{
  "qk_norm": false,
  "layers": 12,
  "adamw_lr_other_params": 0.0024
}
Rows from block 4, named by matrix and row number. Rows with one number belong to one attention dimension. Each number is 128 + 32 x the weight over its row's rms, rounded and kept within 0 to 255. All counts start at 0. Numbers have three digits each. After the name is the row's rms in percent of the matrix's.
# v: attention value (model.blocks.4.attn.v.weight, 192x192), inputs 0-63
# proj: attention output (model.blocks.4.attn.proj.weight, 192x192, transposed), outputs 0-63
v.77 094:107107059095116149100137078123128128100123091099114132229131124145081117089186165120083105115106117130111112154132106094130111145108139109084140189129124089126181186160144085129150146181088117
proj.77 087:099080140140112131124153087137116120119122119115124058158140123152141192134116099107138122137184123067152110076104163084091076185100138207125173104145115153146129135034121171136090081137133088
v.78 104:126135137122101135170077135140097148061205092107051149133178153116152137183119208135096163172134156121106091126173170138178102150150114155088145107094133170125079086140124085113171132172126152
proj.78 100:127131127140116144106132141142113134132052141062169118183079148113130141164118129135156113122103114113151118091108127119053042126153137101144136094098129137100140125093126209116069149125129132
v.79 097:125085112099182148077128071157144141153143161120124123158092132057154146128201130139196174077028147118192138149170094120139192124099164148059147141128093099154127117186082120171129116156122129
proj.79 096:158164161174129109159135126061114118160064138073106114166146117124147153120019114109115144122070147118163150135076182067073111170138145156101139121118135115080119084158135104101133116149152117
v.80 099:143098086123099143113141172137133116196156164117133114162099101150169108140165089080153101210142166151140091139100126105067175129126132139099121128103129147130139109115082081096150047157115114
proj.80 089:143093142172117123164170119155118126191063148169086136070129129138126138123138100090132143121151135105160137081139139168160132040106092120137084072163114167111125075124142145154067178129152069
v.81 104:102080023103105145156153121148149124116144108178142167127186109142037140140150141103090134187102172119096060143103089132106114076127133146167116147157140181087143173111147096160171168102111104
proj.81 102:063137157126140103107129089095116113079074124156113100185160102140128193123083154193083128114212172124127134125179102152196103170176127096155158126116131139142124150050125164149035062119126111
v.82 096:149165130095152169118032110125144179149102098124127094088096102111134127140132131191159166103157109148149172141099122106142080130087128157137112123138111152122137127190097155161119112150072135
proj.82 100:212065130132124141082162149112120108156155138109105140133164145128129140098147123098143134123054124176149137151125134046049189152074104181109087170144125128149121195145148101131204162133148147
v.83 104:173110147138199126129167148110075081082141180118156033208097100104128137149101061213107134086147100150221186124133134123149131082107160134132129150079063146138124215172110145177130123138109115
proj.83 104:123162113121113134179160141093147137123097118161088174138155115125142126145140143119143121130144131135141123151236077080079183157102155183149110197132134118152123058207124094123125110140126091
v.84 095:123071140170040125111098084107114137142129127152118156144131072187152149091177140065073116150116070117109123158166124078115131188118120141175133121120167105120142075133095194091160160160181102
proj.84 097:173116104148165128108108175096194139161131169143124143166090138154123149134087116173166117116157093095143143133083123187117103143116110093148059088118131118143129083111114123128096117148140179
v.85 100:136158123075151065143116123167140097100141160107130134168173099124142140078122122147105116053104163127133084105119149128121185168129138082117119134101163113162238077096070173118101140100141162
proj.85 101:088171059170125144115134138114088136124131112113055145086084120115118112127039136075108108121172094068154160139103106140170127141156136177109129111149133141101135159174134160160135033125126119
v.86 082:160133129122166144140104169122157158131111198170169173150064148150078125158147127192180158035119192130078139082159130167103126119123133130114145150127092141119159128123095142130161175123064110
proj.86 091:098136092138074107110156075142054127118135083143144078144161122148140137143081130121044121123204144143141118105056108082052090159182160183058138147127125126102126201164136149124061120112114075
v.87 113:140161111105149120172077111123204105081176078152095143134178145141064132187163162165062217099082128148080133142157128143172124100108118122183183101166123183102118141129112123136136125106140194
proj.87 119:143170147111097119111109130094075116081102127059134116143126120043139137119000141213075124124124132127141110095144113080073167179161123092090159147134130116123142151061130145134110107109127110
v.88 120:120118187112139133141108140113145145115101158087168129183094111174172166116135123166149134130160110107074167064235146103141155115123099126123095158085125074128174101160064115095100027179129160
proj.88 115:144177136158169123136073112175144129080142117127117183111158127168132134115120115059151108125177141152127150119109145138106198197132106144130144168130131126085130105197140131141182164128131153
v.89 105:139150128144079106146161102144197085129142148146142134115194095157167127125144109140106111081198099170089173117132129111158076156131097130142120113176077059097161105134108150088105127065107119
proj.89 103:098172148099156131044138124077110133139151091185103170117099107146116140133158139166128103137112084130127122134122129199081195098157127193127083132137131102129139164146132098127167110135120133
v.90 104:155110101118121069165132087085144120126132143139163128107171099109107160192088149182117183117108113159112107099133137163120171105117164110150100124181083165132167142130098158188112105097151106
proj.90 105:124194145088139144136130158046151126125126100087051140113057107104140175143115138170141159133085122135127157178180160082162159143112104148108141201127133116173135149164125142159198123119148126
v.91 100:103104154149178126106149078070137080111184135099160183123183178097089168155119085160125145098144135119083172158080137164170123138157120122109125125118140136102115127143067154092109076055127152
proj.91 091:095161073091147114152115166114129138170084196171088144097159118114175134126071112185117110126160106112191074102126143144122121104135075127123163076127127103119122189147139152107214154121108118
v.92 106:127195140117134130102191106118092099088141127131088042187117107162132146151141134173113098133154143125237091150086161116190115111103132135087108149130076141141084186117136133089137219136138132
proj.92 106:120154093120117134143171096177170125189124133094090135146112109175137107149197164098147121120060095138159166133138055080088036122123140119198128115113135146132135081117110070124137107128104099
v.93 102:161124167124140172123142138106120111161114144112195176115061123158074097088181124073178061074155127163089143141113131117071156205140105136106123146082109077116129162134172177181119090116101108
proj.93 101:108000102133105130111120164181163125130195109147112139026161154073126100145117118159124126137179142058116086083088120105122105098060155159111169101136124144117120116171138158119115147111161106
v.94 105:110100143133122170119091106159153155107144120193150109110175152136123136151108167154113170160152083147092193157108128129150091151108148106160096084164106128177141078118105037123139092139131118
proj.94 106:111178070059145148081108161074088131051108102173119140178144102162125163158082110095129118127107165165130120142122161130149170124106127147110091177121119155113125192083136131116164146112116114
v.95 088:174115092150145121091111192145099098128183119124112101154108135078122137133074097218136139159099120155148135113141125170116124076138123109075107123127050148134105191137167091157091102119064116
proj.95 088:056094150159121114154168108108078120084091115136141111102160115082117117129137135143094131138104133101115075133209095074090161166125132187147173133129116124084139168142120102129105129123099078
v.96 092:149044147124176126153058105101102159092137128172047111169124130173168138153044063140139132140117093141079143107140151140084222136093151126126122118148116104142092135095162111148143116182166135
proj.96 081:181226105111159153200162119085125126203175103105114190085197147128122123090139127095159102122162130081121073140116148135041138124168159133145150198113132098126137230103108091117129113130114196
v.97 092:151133158124105173127172183119083087116122125166118095194152105148068118164059136103101092108113120124138151169104101098140175095119131135201170102113221184086113180124132108110138106125127071
proj.97 098:159121125100124148180123106142127128134146060160111147056185126095137132118121136154084133121076127082121140173128119055102181118096122095126146114141116153149130059183133062132162184132139107
v.98 089:116119132116075097146122078117150110181145123153156142079175176131153153116141081096111139096121147156152104143121179098113169121077121149130174144168110147139119152174094182109140143103164141
proj.98 091:148087085081132131080138129088088139179075164073126125120042134148115137138167123134140143111112120148131163154093111193081094105109131167091025095100125101112128119185109131132148169111120136
v.99 087:110128117047149234140063151097135160145186111162130155195113119135135109106107153100188141100155081081136187152138139169129084140137123114101135133106129103111151102055143102192110130171148148
proj.99 097:160195083105147135218080208148158123100149140175111150133143130088133154148074119170141088122155142081125124103058086106127141070129163113130120111123116111154124159123130096153086108129115176
v.100 099:146048114124178146162125111095161103055155140180057171188113106110140122161131136150119131121117072122097154066079172116151105103113111145136133128140149131133141182138124130154131131146101138
proj.100 095:143214139110129139190139070141000139198124135153166151125191115131144110100153120141151134134088124173137085073132113124171170146168124134116110112132127131121138129060112110136154140138121189
v.101 106:144179072117118102125129084170142104135147199115162113159128152101101082066149132122101156093152140133191072174118116144153147101115137113125107168097123111132137135170139130111102110118156076
proj.101 104:147040165129153099070063120132178124046100109052107066161132150139147153176075135138132100135146123134133177095115117105136185088130120134151183149146120151149135085217123083132093162138119136
v.102 110:123176110083173085132035173156124149184163155149076153139132141028158096169108130154084192145160104108113033122188093130099157140120130150083093168148152143129105132129158167084079133125085099
proj.102 113:139079126169132115183064122145195121134144123114104087151125166163132105121165135120166139129184180141136122100112165110145090128134172101119133145133134138103121098174136088128101036119108144
v.103 090:171125136118111202108168100110121148132155135108160095190146072120130141057106136145210102080182111138114122137131093123144190150148124092067166092153059127125168125137138155156087145131093122
proj.103 083:102134089150195117147102232112163115137093104118136102120110152161117113142102125135099121114103139147121096139063085112056147083075142118110132119134129086170134080116123157134077142122107186
v.104 090:155105153173089103122077110159139115206093120148171104080125097146126114111096074125109145137169158120186133196154172144112190094123112146124132123064134120141119106116154161127129152119183134
proj.104 098:112047161034180127119126143098182121069124109129089145105073111089127124126163139103148096119134157162110113220074110023086122112100121165143106173128121130152137099158139132128131164153111144
v.105 102:130141116129137088119183097103110129161103124110141103181164143140100109102094104132113136121136132121090126084152110106112070083079140130107221147149098141109100114151072177041066084173170094
proj.105 093:145099127133104150146149078163119136078095129116145120078158121126122139142171094117078107135142142137164137070122135171094153160133110173125084093137132140179138112144125107162094086105138101
v.106 121:155112100117143108104147105092128192097152122135079100185130100048143064122057122171178126111145219149107142120113086135116163136119140108143162085132068172133114158165134098210100165119067124
proj.106 110:163102123128121161153068102137054131167071100120194137080142140135131180127108125148080124132117093087120172196150129114142164118151128138100109130108137135173132084109128179107120088140123146
v.107 080:088111084156139152161162124091185084090043119197144153138137129098146103110166154110118157105132116164181127138108109194168123086157109134093150104106127140116125181151157137188157132097109156
proj.107 088:151087130137217081126094099216121138124157172145131075153188139144132118117137140142148129124080089049147097150134085047098145182144135099119146089151122127151126112116122109117128190120106107
v.108 100:130162179144120148084119182135174117104147176081183098072098122178077139117176140124146134117121121110108117131144136066100157156140089163131174155164169137111133127164135106050065114166087124
proj.108 099:128148115129127129142140176162124139129123117127106134178057088160142126120042085107133129118131165124123128172061173238118042091072147166113142098110136107122126154140129116148238155120151103
v.109 118:130109155122120105172133173108091115049118121116102177144099131152129150139128114143118154156078146126048170112119138091167152123128151109190093141090161142129093118120142057218191152154105190
proj.109 112:091176119146080140201152075187049137166102144110109179180158118085113134121093151161148115129022115142140142173157138160166107096179069118138115149111127119068140133087130107122160193115129050
v.110 105:131063101154105128109153029150126119096217180150146096178122139144104118114112088124083164117141113136183159127120129126169102157143107089137127133146104133184132152116085132116176116140157109
proj.110 102:165181123125155123135125123113059135137106120086125109124154144147111119135116164096139100119124115137119140082128053154059214122170133156127224146132128128148122126144122108135109209150147163
v.111 096:168114148198078089105170113153138114134122140144084083125146158134136112142109103118106156100134090142144106122093153060148201116094092166186158122152219128148168198168139128084145147104129138
proj.111 099:114090132096139157093110057167071122155103134097161162111066116164139081113164111134113116111066128154145105170124092141108131163137117145143135161112129140115125114151144126145219234124141133
v.112 129:151142141168125097171087161099159137157172160188137048135084108127165131117107123104113171155118071108143079103139166134139141163092146154088119155120206103129125173111167148157125116135136144
proj.112 135:144098130073143123151172169154155133117176112127108131207019108162116104131098165157122140137160087138161035099078092097088076129123117103126189196106121128121123200157109145123143155124127143
v.113 114:117112085114152132133136189149103148108190071125142155135153113066145126155105162081101084077100147077144155146146061128172096124163118159143149116092187150090107123083122104122101114103073126
proj.113 108:157100142114165150109068146137122117087128126174190136047171134099163102116135113148137113115107149097127149153156127094183140140087164095140089119138121138102132077180117122127090060115110120
v.114 089:094208100079138151131156181122144108108104101090166141088167123111080139110170158135056121132143196088086157102170032124137137131173147089123152130087086177110102122115120164178099128074094154
proj.114 084:113100154145130086109071111105165129158112167205106087156163097112114116151141145165145178119128144146129162173180149066146139095118136097126093064145128137153128018140138119128094089112144060
v.115 107:149130000121129116152145156103114167170176065109121051211114080069131106150116174129111139173119096146142049115116151156180073115098136151153116148143128130135123111106128111129140141121089062
proj.115 113:105140148121091135051157134141183131099115085076166034162058129112139126132116151161080124135120138118174179106068104162148153219131114063124131157117129154122130142191149157117096105127107134
v.116 100:126048166189144134164095129116128165093159126161092149150104102118131119168163197100054143114119127113118120117097153141130156165137112119132125187187107153121117151097120076099087111102116110
proj.116 096:136187113100096142145105130137119127190142143008181105181119125099135120106089128074087139134158146119092095120116138128122096145146140136152137093120125132126135192115134065151199191146134168
v.117 096:112145153166121017087166185098191186188049116124151117064132116063113137088148120161099144148120184110105063103167119142097063136174139115108118137138167167114116107145142141106120143102105145
proj.117 095:118057124153073129152077122101173128070199140169158090120134130098143116125175124060113136121115116174133188145148149130180108156103109139142099122136130128118126076151145177115099062124127027
v.118 101:152126190194129146108136172111163114148084142136099135100107128193118124142146139156145135149107079175091114188187160145107149163102131133099097148132112108126104102065131110076148145131148149
proj.118 104:111134117103151113200167168103133115094099124133089176200123108091112138101168148051154117125100137119066088191128086093153102113187139139160170152136126119101133116084156167130193127174133066
v.119 102:131163120097112182120101112164062127106052119097122172107160154095155118135164148153159114134124153142107115110089128138152108105124143185116118093148096145151156154186092132116109194092124074
proj.119 104:110088144120124131090093129150059129160155143088121114160150138125129131136139130163107140135146185036106143109138192125170136098141143122128128023157136161094124079191130121157126084116116148
v.120 094:172065104145109182148089165117163136131161112125111086155134093101182131156100168138144139102125070109132067095094140130127132136086126132109146139107243130101198121120125151128114164084111114
proj.120 094:177145128078158125172072205056099135168142133153161199179102113076145174126128131160103127126182088153167053123073061073146159110112129115170172144123133131113123122164145106115125108153123145
v.121 097:113137067064058113143128168118123134128151079112199076171097082107109117105057119158120179185066169147159140157127116167176098123137121112140140117108094191112073103130118102158142186117121091
proj.121 102:154115164118116152160175160173144141066107102136133052169084127111127117137103149153124123143095139046135199130093099139063148164093103095113094065103129134170127090238125148115115138131127075
v.122 115:133142129184107129138126109153079134091072136144167113132145094134144132066148110102174162137151157136150157144133103099122140178128137111108090091117064131145096155129124170177118186148072166
proj.122 108:100105143123130138080156164149139132129117115135101146134146137134140106148152131112129115137083052111088063255177094094085140139112116104148149151111127127136116066096121099159146135135127065
v.123 108:118117121164163135140119156110144103114143130162138131106163068124139129076142186111131067104133098155093164073170136135108140173121117119081101125140113135139102163055120147144105142126080166
proj.123 095:103125147095164129153092192105185122149104138199147157197143122095148118142186125074116123145135086159092027166121067034145101162128123119134197113108129113134125097066117119134127117136129094
v.124 087:142102090165138169089140150143093143062162091121178092142145061124101172115163126106097120125123148128128116120120098148179154127199114107132132118127088151150112113130121063147123092159059122
proj.124 087:108234144136119132098129166138146109162153082114119067096162117108130112125060132104129122119077147069122226177119146168125156100090167098115111101112116124117120118141134111151085137112118197
v.125 120:177090192179126116141097101124130130155067082163102144110137053142138109153146147097180124111121135128109149169158174155065146123131156141142115115124110100113150091136110110144131156141114204
proj.125 125:098163150138134100108130129114168127135129134101117199057138139081121151130126129090112126132145096134159151160067145076164058133147112183128072173132123129114129171011151123131170095136135159
v.126 090:115135098100099103093150154133108130145106089096146142121138126125115113119087182134133132162046128160104188160158111156143017110117178188155153120143181134112131094130100079126166255111146120
proj.126 093:183120140123107137136150162145089118098120119144182146155091151094133132122141124146148109118158127116138198112115093173164097151166157141148077078141130139089133075222170176124185094127142083
v.127 089:096190134146120134086137133143074188169091109107090154164115136097079098082077124138174169110154142078153133143140059145143155173142124165152081101125175163123118182046191141159123139095116148
proj.127 088:109110112159178132124082105165201129098144142174133109123120170190138147128150111125108111131134158077104125126120135118108087199127132122141171141141117113161124106119126145120095112099125108
v.128 108:131136130148097141109049077191117179158085088107095085104175059121155145122156169155155084147145161125136158101100159194119136131185124123097109061162063140144190119068082174167150199093139115
proj.128 116:139136156151136134040108136076169130136208094097182168102104128125125112120158125100115142132216190069124121083081176086122132154132137151150110057138122132172139209106134180140112078126120227
v.129 105:117157166081179161142163095093154129108042113192116224106135137095133135125150173125161127133115116097142131136066119170113094146133110124102115096141145148072119169123171173130136122126111112
proj.129 107:100156077104092123164175125146164138176148187174116121158153122162122132140188112156122143124093142082118075176209084097110094170142116102109074099148124131157125103119135135157097151120131086
v.130 100:121131171081154070109131216070119185153140199138129181176084138126107077117097138125139136101111165093084156128187098104127123152114125121046145130118093121058100148099158066191042167119161123
proj.130 091:164081077116102149185144106203055136027130108115125123149139145187135117138145104107127118134136095114096132065122130088115149139147083111130113107092126151182132149114113175106178107121116078
v.131 127:120122220111091152106123136096144101084118198139117168138096159144116103168151076133179169138139130132106183124114170105120092094131131119138168126118126108128160121222104104152123147196134142
proj.131 127:154128126158093132214118097219000129132134143136090177074171114147130153127068102136124121136076149119116147085121195186136143064139104161101112088130133125100126161066129126139195171120139097
v.132 080:098143093075099148116105145114138121179066146120145116146159124161103127094145139148096113103125139145108119073161105137132148089099119174095153089181109143128104156124158131093123140120149078
proj.132 078:132131093096187098080152134109197118125173140141093067167131160075119118130142102150151140114140170036160145065115145144067145134092141072123149070160131139101117122246136110106165151120137129
v.133 091:148091196186082098142159155158076128152088160151105170068128134123186135184120183093090111152105112126097092118112134070107146090128108151090121132178139111102119099138127122064118119114152111
proj.133 090:086108084116084122125190125085126125122180127118130181101109175091127092116172108127119167129138136133128067057192161121131097127085117126132101143142129141073116142124114148125174101108149134
v.134 083:178115112078165131143083141126087123091164125084115160156195075149156107113097145116112077168151112105057108107180119084104201153119130082091127092134121121106125088066124189170144170184135175
proj.134 091:138164115142092144154163099061184133169086133102091149146182109110127120121173138109086125128122185206134082165128156104084150137149121131165044122108136103181133119098118106139044087104135125
v.135 111:134097134129160175159083146145072139094109146149097092211164062150156138179121170140142115200149101135083141117168120153103147162100141091077115105151090080143137096105101124134143107173115106
proj.135 102:133202135180089116123198158131166114167173138083089191145191116098138122138153141130122152128159118052160025105109145060119175087161124058122218107126135138143121198099127087145154106135124174
v.136 099:132072120124147180158207130118119148154169086093087166209132109164105162133113166143157116130136088075091119120082115115137087146148079048128106143114090136120162077086088080135144081134125142
proj.136 102:068244070192065162140144129091111131099128130150165144099147119142121123107171110139113133121093137174143165070130101134132209135146107123133129112159131116170145160025129133128078114108123176
v.137 099:131168077114148176104150165102103086075146121098197145150150128156114121095147074118109077148180146138107169131153072112168142108143156117154145112051159112152155092104121150225164170140133187
proj.137 097:119084165106141115098044069157118133113100132141120110139171097137134139144116133145123122124099166177146125166140127083144165116126128104167082102124122128156130102110117094131057165114114104
v.138 094:133151167125065160145127148151127140202171103121193122136087148122116127168142111089122155135149165050188109162107139160134047122142139132115092120102116146123138105141143098101080151108121110
proj.138 088:109132138116123143080172135125148117070176107127113068097085131131130129131105129145134145139188173131141236099113173151101167127073088075123102128125127143123132125178129152145121125106146143
v.139 111:155133121136120211148177108137158096118144117160107075158163130185116116145152155096151149117129129126121167113113081107102138153114137071157150107061084131126148164179079104180125121075096162
proj.139 115:130188137149141129072122129106061123166123105167116152077154123150113134126108160193130153123141047124151159194181114057120194088150136095140224185127117150139128102055146113128182145133141110
v.140 095:110148145193093066149188084133098113149085072126185083115154097158057144060171109189081120124121132103114140133132140153149142138169120134176140127155147168125102113126089128081171121134110154
proj.140 102:097127126134125145098091129144167116068121131063157111133106134029114121136101137089102119131019163095136150122091071119139092065126105163135101067159119123124133121176145102157136209123119126
v.141 100:125098158134070092122101124110172100179113137191133134072122137144141138118121080103088196142100116134137093096118197143110123078098145148095133213162127128130118139174129139099118130155155137
proj.141 093:134122142044103121201136148135115130134152187108103126215037114089115121147130150105139113140074119127130148142074112174114073102126111173113102116105125128095130121193118100149147197148145121
v.142 119:119103094111155130126117123134165103062114108113101068176177127159148145142157115173094129146106094151152008135097125133162195124103103130121177128165148156134117141152160134034120070115141087
proj.142 118:156143153150146128075159123123121127191101172036147051186133081162123129095089153144111149131076151088124088148121103178088132154128125051138105100121133132123129184194118068131164153133116161
v.143 106:170023133149072160161131128100125133108140116134169153138128110122171138188170101085107127132075129163105160116075177154144054119131169122126108150143105115140153115189080045133157189125120122
proj.143 123:143187126100085133172132131108011114171183105079123123135141139078139145131112130105158123124113123121132215113144140178143150120135125170126126105120127133051137150138141129139121136111115119
v.144 100:112148092064117125109139113081069116068132124150128106106133164101184148136128145107140147083141118145136145061178093128129255147109118126117168100134137144131173135138155090160142139122161181
proj.144 097:155145117139130146145132105168112131087113103046099210029143105083137114105116119144149124130153103110101190093125121148120104169140122060146089124136117121120124100087119146135195141140127160
v.145 095:138126103096097128097196149159110145154128130109114130125170136125153151139137145112184105076117146113120105102147149171146158098145158110125159161121195191149098123121150183177084170083173178
proj.145 092:153153111161132122107128170099079121126152124014190187086141112078124089135135129152109129132160087131100167011128114138106140190098141122119185152128127134124120126103104110142140194120124154
v.146 077:132175181087106165193057161149108139139088116150146068103143141059160132116109122191108142124083136105126145198154158145116053104166138094172146127095190094102103092128147140161118143120100115
proj.146 078:152095146101081077151184130125099131172167144190142172097120162151129130157079116119155134143211119188142078099141175136116227139109127166103174183116117162170124207145102133122072154108158102
v.147 084:113169105130184144219069134127103157126167115093122144119048132133093122122111155129147140125115148115065153116145098136118132076157088144126120054147103155112123168164119086097145183084117087
proj.147 089:123176111114101125078159130142185133104135102110177132136177172019128105126072145227167114118119116133087163131144121120184160127153131152131120101119133120152142168096163126140151070107143101
v.148 081:103080120164166129193124107122135116108096139154187200138037119107174142087163118117190147153135089118127134066148137089149163098095091160110181079168080075085149153133161099132150144095061131
proj.148 081:159169128144118112116104122134150121110131110126087132140135138088138106090091113160177141117067118067123138174091110205096097096135118177165169071122134104098127179124116132148112103125160174
v.149 080:107117157109144120116100177177125172087125092117153134109038131109114122161114111124164179174117162117170145128131127102108131122168104141140085115137127118096108228178116182164102199125144185
proj.149 081:137166079146104140078149202187106132151162098166164067169177112090116096128176123119113094127082140094109141091049105107172155144139157098083142088124123128063125181104137140107157161095111082
v.150 099:112078153146122126135152097088176103137148139206144139113112196061191116175127184141146131069117102097093163091146114082147158108091091139118159097144080083123082126189147112183120079099126183
proj.150 089:087228134152119131145166132108087129152155128147124169063092140145133150127114103125125139119152132124118134184176054197024130188132105078134121058145126160113116153100101140134082138140145167
v.151 098:153203076120162143102116136149145150160159097184113104097190174098129124130062164115115139182064141090120159180167122120092105152144125126111157139112133134125124112130143190159054181123196079
proj.151 096:099193171070115092197126144105100122150182115153138162072140142153144163145160118184116116121170133179123064065108099156108255114145120158121085130127130122146131163110120108110209121141129082
v.152 089:127174161127129167128180092149197092129090153131092152152166090128131131117163137077149116190137095115094100071112152161125065127172117130164117127171168112123168132070174156146068241109130123
proj.152 096:163089108117170138153114116044170136058103104130129165177165136141121134150059120152143138116176110123165111086120131158110142059121156113152093153130127107144131147082124039121116135136146175
v.153 089:106153148103133131098065159211135134115107118152194143154134129126099117169126150060090056122132137107182088092134102113145067134185151142080160116153128061141137121181104145156116229112101127
proj.153 087:133094093103196118148155110169166128109100165117110059116081129158121113110154117104155111129151122163134135089120128111159133151146101101070148212112135138122126159091150191152149122140084124
v.154 092:141112170093130107129072142132049190120099092090147112125044115120110144092121096176109152143154120137129100158109118076092155111096138141084127132113139120124134157172148075107143124172064071
proj.154 087:169083107190103165109133191185203128160112142123085140116096132113140113129106121097161123120086149096124147143112152114214069177146145085138183094100132127133123170194127146139143138128152163
v.155 101:092174089163106149100162143125122153125111129103082127162147124148152120116132124080066083153184152156145126133094132149169217102070144102113128168132145179138178072070174141101218095101130108
proj.155 105:211064132190178119117050111125174129115099147098084117153114106123155157120152115094131093127089102122156149109111164091102046116163134114123139133124126090169127052134123096117171118154135168
v.156 103:124044126155168083146106073161195114112098149128099197106097081076184110191114104121164134143134143128162116127106120143091125166126108154094084143167096119133113107188164115101130138173124148
proj.156 108:172122109142194150107115148108151126093122140134132184109193142165127121119157140143095135118100108108140107108152100183025130115137116087131194087157124124165132163119130082126093152117120163
v.157 084:111130126138089138168122183140156113101122152116135159094093106139108096033143149120141111117101172085112120127205145091110072122119119116165174074117090115089155165105110160101111147144093114
proj.157 081:104128125082154104186154077095116135182157084157094094109093155045114121096137155167141150127140127139122088134123175132189180106130082190122113200114136113070136160129146191108092126133117123
v.158 103:149104149132168151103057073186169101070063127193111139152132127114151128190094080074146099142085121129086160100137100147099102160176129127095149095165116126113166068130142160147082157151113095
proj.158 095:122100130133148103185090070019164119089130156092093092094157151219102117119126136175081156117166094095157034159138162150132141045137100089145105115122125140156130112071148132121064121163122136
v.159 101:111138148059166175159123139148065222130137099190085065106101157113164182127073147084096136131066109132122100159148107142104158157122131142102156082140134131125184166140096143162119158127203093
proj.159 095:146163072147074098100168195199119132102113157038128209077145123081138150137169081176145129136154101109101184108122143171129219161147122126143154098127132127121131143097123050145165073082147112
v.160 108:154134167099133153120032188110109172143161070133118148135089148153075117052084127139126148164081193092087083166151108096109092093123121129139147124085162141118132146145120167114158150123107047
proj.160 105:120173090121096078123158178146165125171145152113101081056105136103139095125131104105153118133113107120111062153084188109164123142109147227116167088116129124144126177168135086144071141117136125
v.161 101:128119068155135155101180161090138135161153153087115170121187101160132130085097172135161105088161160120077078101117141137118132145107167141135091174108134149122108127106170166076135027155120149
proj.161 085:191097161105107126164089138094134128152085151074137144147056162099141144119162140180136151124121137135138134142137193089132039167102129134158073136152133107127119105164127136091068162156125138
v.162 110:124112109102145080135078118197138167139101108095139156110197098117149126214124109094155110157148153127204137136119144186110109111173162145096125140168169170144110108116130165151125221112141094
proj.162 109:169108135149172120091114122082180148077104118102174196167197112140133115155108132182097116126148173141114144067095103148110206130145122173110181155109127119122136152121117108129182153148113125
v.163 104:090162186165128111142198116202155129164136141145096082143032135101116165127147143130091085100159101074128111186067124157141123122123137152144108104110137123130156129130103109168105173139127205
proj.163 101:125085134193192150084165125090133118157097134169134131107115132111126109119196127052136148126154140166158149097154152120096142088104108107148152123131126117142127091143142098148118153135144170
v.164 093:139135142178089167139140152094087144150184135124068095113056137138167122089095149167086133095108172108129112200141090124154159114057138115138161130070114148160099085168091122107163122156130107
proj.164 100:122093173152158129112106140078118118188129131152113133024132157083135130113220164075126140138112105118113111148151175119122127118161112153124215111122130109200123096149139109156142095114109154
v.165 100:136133138055200165136085180137071159095151069105169195197139115131109115156133138075139119174167124124134167099122084110120113129175146139118144066148158100152110151177143139133128172035072086
proj.165 101:087141067178121130116133114093237141081134157074128108100137123111123120130130093158178106131081108120128114141088106129197126130128127114084102098138132131149109151047146138169117105152112081
v.166 112:173168121229097093121128098049127097107119090152114079120104119163140139105131061165179145094119163122125174101146125124166168115103107125123133121117080156137146095098114084165139134183108127
proj.166 113:103086136109107148169138095077076131170161085243149129136139140117144102143089165081111109117188119139148149160118099122120142119179138102144115145099119112085142116154126170121201118136145159
v.167 073:133157103187096111063103127140171090144084120040149134109153117156125152129108168135152145096125157160099098092112168125151119115088111073140084187129172154093129099139144145142181044137067128
proj.167 071:155116143133148120090166118155145127066139097198115100189116090156127144136116115095106093129089110113104104191064064061144093127163154110114157118115130119114123147130144142079087174147156173
v.168 105:170122118125115127115156091142081153140114098136102077148173114067176163127089110142121173122081079157150195098164165085120091178098144149089127144128106127123064070169074160137127057142192120
proj.168 103:166104146139087130179168088102113130105093138205106164168156124185129146164123124168160145115175114108144095187135137159085255100160124098122095138133130154132125124144145090129122106122124154
v.169 074:097205067100131182187096113121182143077138113114173094128154118091138122174114102134125117191123115161141106121178132143124142177159089113139088103190124071120131155115142121102154123131108147
proj.169 078:187086170092163105115145168141128154088152116162129182179133123147127149145082094165155110132177166153084160122119087127121147107208100122116088161122125137134124219127130113101130147099139040
v.170 103:139107112150151103133065199177131167117117114101132153106118103126143072137097155105177121137132181114135156096149147154080113090122138137100151085144117149163132097182133153089231108130100059
proj.170 106:167105129104188123144124117103180125108133138151080097107151119100135158110161125108148098135044131164125103099082134154121236162160095198161167130118128111095131149132119133136180126138133174
v.171 085:128115121111177148151132061151161146140146138029117169105128114098150096136067182129175133072142163098125130103162132123080112105126117143134091150115148130111132138166175151174076077127134185
proj.171 085:168125110103131134185105218087179142140147126104158124109116161125117136117124111163134117115100083082106115124053119098085154224115126091098231102135139089115119125110113150090076231118137170
v.172 113:116141088163147123098102100191142141151124164061145140138121138146130101135106154073067080101132093128142163118134127154129130139140118147125106116209081118129197064103168114105162078137151097
proj.172 116:128076112102186124125119074136208127075106134167118084208132132137125176125104139172165122137091091169155122171145132120114153135157092028136124169108141110155141046077127119129162122139131175
v.173 090:124100092163104111140141155070081106194143097177131180106078136125140143131114160133090110113112156142148155115138080153165127070128130168107173133139083106140157083171088069149132112155141150
proj.173 089:073112155121093158131096096138107129149091137144115132147090156117147176135129138155130131139171118187136182174190141163112114204108160081136066163126131120115122137100127140124125070110139142
v.174 108:097158173116104150113119202167102097132076151121133148081094123143154131117120167141118113063154142105110101103067096118181094119149127121127142124122145141094154133126123153184150132136084185
proj.174 109:144082096211111135161166074113121145124089091132113095152113111032131113122157114078111110133149105173137165154097132147113129105098153108124100137151130102112126113065149149131080133180119202